{
  "model": "masked image model",
  "dataset": "simulated fluorescence microscopy of cells",
  "train_examples": 97500,
  "image_size": 48,
  "crop_scale_min": 0.8,
  "horizontal_flip": true,
  "color_jitter": 0.2,
  "method": "mae",
  "mask_ratio": 0.6,
  "loss": "mse",
  "encoder_arch": "vit",
  "encoder_norm": "rmsnorm",
  "encoder_norm_position": "pre",
  "encoder_activation": "gelu_tanh",
  "encoder_mlp_ratio": 4,
  "encoder_head_dim": 48,
  "encoder_fused_qkv": false,
  "encoder_bias": "all",
  "encoder_qk_norm": false,
  "encoder_layer_scale_init": 0.1,
  "encoder_parallel_block": false,
  "encoder_inner_norm": false,
  "encoder_moe": "top_k",
  "encoder_drop_path": 0.1,
  "encoder_num_experts": 32,
  "encoder_moe_every": 2,
  "encoder_expert_mlp_ratio": 0.5,
  "encoder_experts_per_token": 2,
  "encoder_shared_expert": false,
  "encoder_patch_size": [8, 8],
  "encoder_layers": 8,
  "encoder_width": 256,
  "encoder_positions": "learned",
  "encoder_register_tokens": 2,
  "decoder_width": 128,
  "norm_pix_loss": false,
  "decoder_layers": 3,
  "residual_init": "scaled_by_depth",
  "optimizer": "soap",
  "beta2": 0.99,
  "learning_rate": 0.0016,
  "beta1": 0.95,
  "shampoo_beta": 0.99,
  "eps": 1e-08,
  "precondition_frequency": 10,
  "max_precond_dim": 1024,
  "one_sided": false,
  "adamw_lr_other_params": 0.0028,
  "max_grad_norm": 1.0,
  "max_steps": 5400,
  "batch_size": 256,
  "epochs": 14.2,
  "lr_schedule": "step",
  "warmup_steps": 270,
  "weight_decay": 0.3,
  "adamw_weight_decay_other_params": 0
}
Rows from block 0 of the decoder of a small masked image model, named by matrix and row number. Rows with one number belong to one neuron. Each number is 128 + 24 x the weight over its row's rms, rounded and kept within 0 to 255. All counts start at 0. Numbers have three digits each.
After each neuron's rows are labels from the 100 images, of 14848, where the neuron reaches its highest value: "lies over" is the class under the peak; "responds to" is what is common among them. Only what is clearly more common there than usual is listed. The data: simulated fluorescence microscopy of cells.
# fc1: MLP up (decoder.0.mlp.fc1.weight, 512x128), inputs 0-127
# fc2: MLP down (decoder.0.mlp.fc2.weight, 128x512, transposed), outputs 0-127

fc1.326:119140133132081132148106109205149127114129156087149087154119175116130153140092101131179112108106128136112151103105156148144093083123126150162142077124132120120116126131125115123100111148126102106100151158116115138132096127161137164094158102141145088127104117115115160138124075098138108137183160121106123108101143124128092155123114166109114076098136106116140127131126136164157139150120
fc2.326:132150123118138137136131157065090148158083094136093171125140113132113099141142164151069161096088131101134122162129129150115163132114123112137109174125095127125137140129123129130172165160126134138097113093138124148120160121147132107126076170128147163136202116172122093108115171139143162142123133123104104123126144101139125106120139100134128159123164170161116113115160139115117117138116
lies over: nucleus
responds to: few cells; cells: one or two; membrane rim

fc1.489:143092125115100112113162148121124126148103132104105153134179143100131144138122129148153165141152098149115124140121151132130108126061119126107146136100150110110102127130104116133128127096150140130166154168103135149108173177172145109121160146170097167151135090087129144143100137129132138094158175122093079156107121186161139114141118160135130112100117105123113138167135109086160094134123
fc2.489:121150139098112125138133133101128125111099135156101120110139101153112098111116173108112118126154139097142119158089120169109118145171146143102083119103124129119156141134141144150099117139191086155123105114137110110128118070078170132156117122143169092125126136162134107117165173147159084125153102113135113155140081149099092136116141133137128173131164128134184154137120103166123150134116
lies over: nucleus
responds to: long thin cells

fc1.496:117154125120113154112137135130103114136122122128136123094155129138126123105136125128112157095112140115139141088117140162106119124146130145160097157119139141104149110138113141129041147084147146094132140144112099133113115130118108106075138147140106088117137173128101162114182135131159150143113125137119194187104145068104113147087099113116147079121122104113143114163078144127122158107146
fc2.496:146087120116100112131139112144161167143143164100107168179126100085152161182125133106161101132109109111143127164103126117122172137148139124121130115102132132143114138144120095175208139166129108131135116135133148128096136101151138134125141093121137124181114128131149106110086122143123095108116122168167113115114129158125150144167178131111110157138124168135141153130163151130085094128118
lies over: cytoplasm
responds to: ring around the nucleus

fc1.380:135104118143130119106103103095140103161137103157126139090123148109112123152124093080126102140112119110133123103131089145125119149174088148130106115126153141129178097105154128099098103130150138127141131137164110121128133121155147150137122169149122115145139153112103142089126097166144114169124178115089119079142151095160106136149136100122110105139165093125159094148102166124124163109209
fc2.380:111123127118139142145158118163122169118105154132124106120095138133116122128107156169140160160139121132161124152129182111119161130105139133098147137167130105115087161124112133143126141140111070129126108113105146164102154112115064109123148171079108168113102115127145126149105155082134114077135105124157112137101120154085157151115121143130152134139108165144091123108183140076107135118095
lies over: cytoplasm
responds to: fragmented nuclei

fc1.251:144115089140130121138146110100126155146122142115117134113068178109155107080141165151117124133166117138093136160151123137128119165135170119116125113153124141129113146069102153130110122137149126148102154101162132117137137138125134172155075151114172144160105132098118105125119153083139155159141131122127147153150139071125099141133081171085116137146150086100144121137122095079152112112125
fc2.251:104121160120162097143136110131147128110168136153177117110134089145093136067144146120132173168152118132148136090149149131129134118162119150086085154106104086143145172125171120140128126118103135135147113114063129119149134109146135090146111131126101139111128154110146139120120120098119124096135137075132112137096142171097152149096146086118133163121095156142112122159134170154122178115125
lies over: cytoplasm
responds to: crowded; cells: ten or more; ring around the nucleus

fc1.187:137109104113136085133148121119133178138070174142118130118165135113091113155159143118127105114157107128143124145103139120154098105150124152156127110093166108156120072143108155135141146147120114120145116129133090143119117107110120133108178150121074172124118184149148117099136135124140110108119139121108130173143077128117104158130134185114134142187160126088113115123142127088164152128148
fc2.187:129149171166122133137118168163124077153111107136137080151144148111141160152157170080074099101162146113118135120156164099144124114105142115124106143124149128136124146121169127139155153151117129139137094165156152067118140149131103150147165117104160115137108132150175088140137138117140173117139121145082128135128100147157149127118151161159126131121153123124177138111095150099170124141131
lies over: nucleus
responds to: ring around the nucleus; few cells; cells: one or two; yellow stain

fc1.177:107146111134177130134122121130124147116108117130122127133114115109133123100112131123115117114142120141161090139166113166067135097117119106127154162128086096113114164092126122124133118126147118102138115074155121169155127126182125070137087129142124125126142150156147147109103099132125069121100166138157121076143122129115143127155102075139167171104139100132092171133115112107115167099168
fc2.177:114152118152146143148106120108109165159109142104122145088158152132118131164079161155130120117154140136127150120142155091143138133097132122121119103151164145140086091153112159147113157135098084134074138131109125149116139145117124168150119120146126109113112140106100077129170168189159135146139044186118130134105168117123127117125129146152097128141127128167109134130142132147112130136087
lies over: cytoplasm
responds to: membrane rim

fc1.497:120140105156158111142144110138090129106126081123156165143130124112109129119122166123124086101177135165098074141156124111158110163102115110092125145135104126141090107141135140146178146117158103156142140100119169112168160140149118094133103116129151178124107152149155128152135156156148145129169137122132126114143141096154134163138117130159154149082117089087096104154119110128112134184150
fc2.497:105139126134102126182123122088131084154140153149131144109150132170167131152114054093111122155127141112156155121117112161118179147177150154120082129108078108133173149111157147149126152147099136112078113137139109129099104149133176125104133129157113099112108110115124130105111124154100119100121114104146112127151074157087136093142131110112134128126151147118124126095172134144146125124106
lies over: cytoplasm
responds to: crowded; cells: ten or more

fc1.454:129135118160097114113137125116105116160097148112112154109118166172130091173125155099121150132110134121141117143179133127129140114123152124147114091159137163175098103106157129106161181146137118159104115116152092138144114147120130180077126122176141121116167115146121136082133106111107121147134093158107053123147081122107101143127111152152090106129106105147114135150118125087132113117147
fc2.454:119136120130131148148136101130130160118147102096103077118106103087117135119145150160138133157128130148162152129090141128141152119146096144108133181124136096117135121170126090136120125139193126122130137133126155144132162106163132119144091172063144138130104170160161112152097136142121102092135116092139152126061141154135127135125119094138173157134118163108105099118137141173134106130075
lies over: cytoplasm
responds to: yellow stain

fc1.219:131139083077109151097105111128164105104135140124131108131136112161182124080160133123130108115167103118156065140126130134127098143167155178124145144110123160162118102153124096172120129119123157113122134126142112119097126161155123094149106138178152071118122160137093138107138151114119139127101110149149144109112111078135154134143152140178112128117105109134131108115108155152101100082144
fc2.219:120078167161123121113160144116099094149170105149111112131121136142194156183138155156136179117110129118105139130110155127122184138140133080115136117138143143102154159124100128137140121143120097141132106141133121106139126116107110154142151144063097145117177139137136111167123141189178143120152113118071126139146141157165119106146091134119122134098132126127124103118136134122143169155122
lies over: cytoplasm; nucleus
responds to: ring around the nucleus

fc1.244:142111114139180145178136151121130133146105092112094155126122127121105179150138124117073138116132141123122140128144137091073152153151143141111098160091098115102109145089141130149136162139145145161113153094142114121154076121191098115095129098133132194089132127152112119102133159122126160133138119121081152127097135109123114125117131124092122144110119101087080113104161132121135150113150
fc2.244:121113158124095132062120166111121089134169142118167143100116114127155173139138151130102138107154122142128108095140116192143151077148145162112147140111178124135144136108099120098132134112126131134131116132156132125104133088113093148097136109123128088148125135125110106142179131113158045147138135143109095141108127141105148096139123108150118182121124144114130167140148142121170103128094
lies over: cytoplasm
responds to: crowded; cells: ten or more; long thin cells; ring around the nucleus

fc1.369:138109129101111120138145099120112145106144188163146125131134170156161141149133157117123131134152125112116129176141132084088141110141170128139145146137086124142116100098149198108144128195136110183139155173132134125124110099157165132128136176184140178135152120106122136135123125131135134162126101133153145116100160138146113117124119114109119114132139125123104131097146128080162104094088
fc2.369:104153107120154127120110147156146168121138153074086111114150089101085097098154126142109154131124143139137136127111141134182139132146108105086142108129155109096146142145106090121157107106115156159112122127090111148148150132148113148122127081071140123106090085160134141140126125092164161080145161117112132128134106146090111123104162108117133150132143141119161138106113137173085155149171
lies over: cytoplasm
responds to: crowded; cells: ten or more; green stain

fc1.351:132122142118130137106141157109141112135168153103119135152133151113129135091156162141123118116126121148120124143116122074088152134134115169145152115142124090148134118125105154117166164172165115133119138105160132081182086123088117155124141188155179141110099149141137159139106143102146094145142109101109123105165120149114087135190150148096139140131123147141132128137142160136104056111137
fc2.351:134137115159133137134150123123115149121106142156169114117118097146093126180110100125149150134155109132144130114125127145160104133100153086081104141114089135123148154137136113152127100118113124118131088153126144158075144142170146087133100090105087146117155145064161083103116099159091206104129131147160121149084110132103137115119097119138100125150160125138107139100137142121154142123143
lies over: cytoplasm
responds to: long thin cells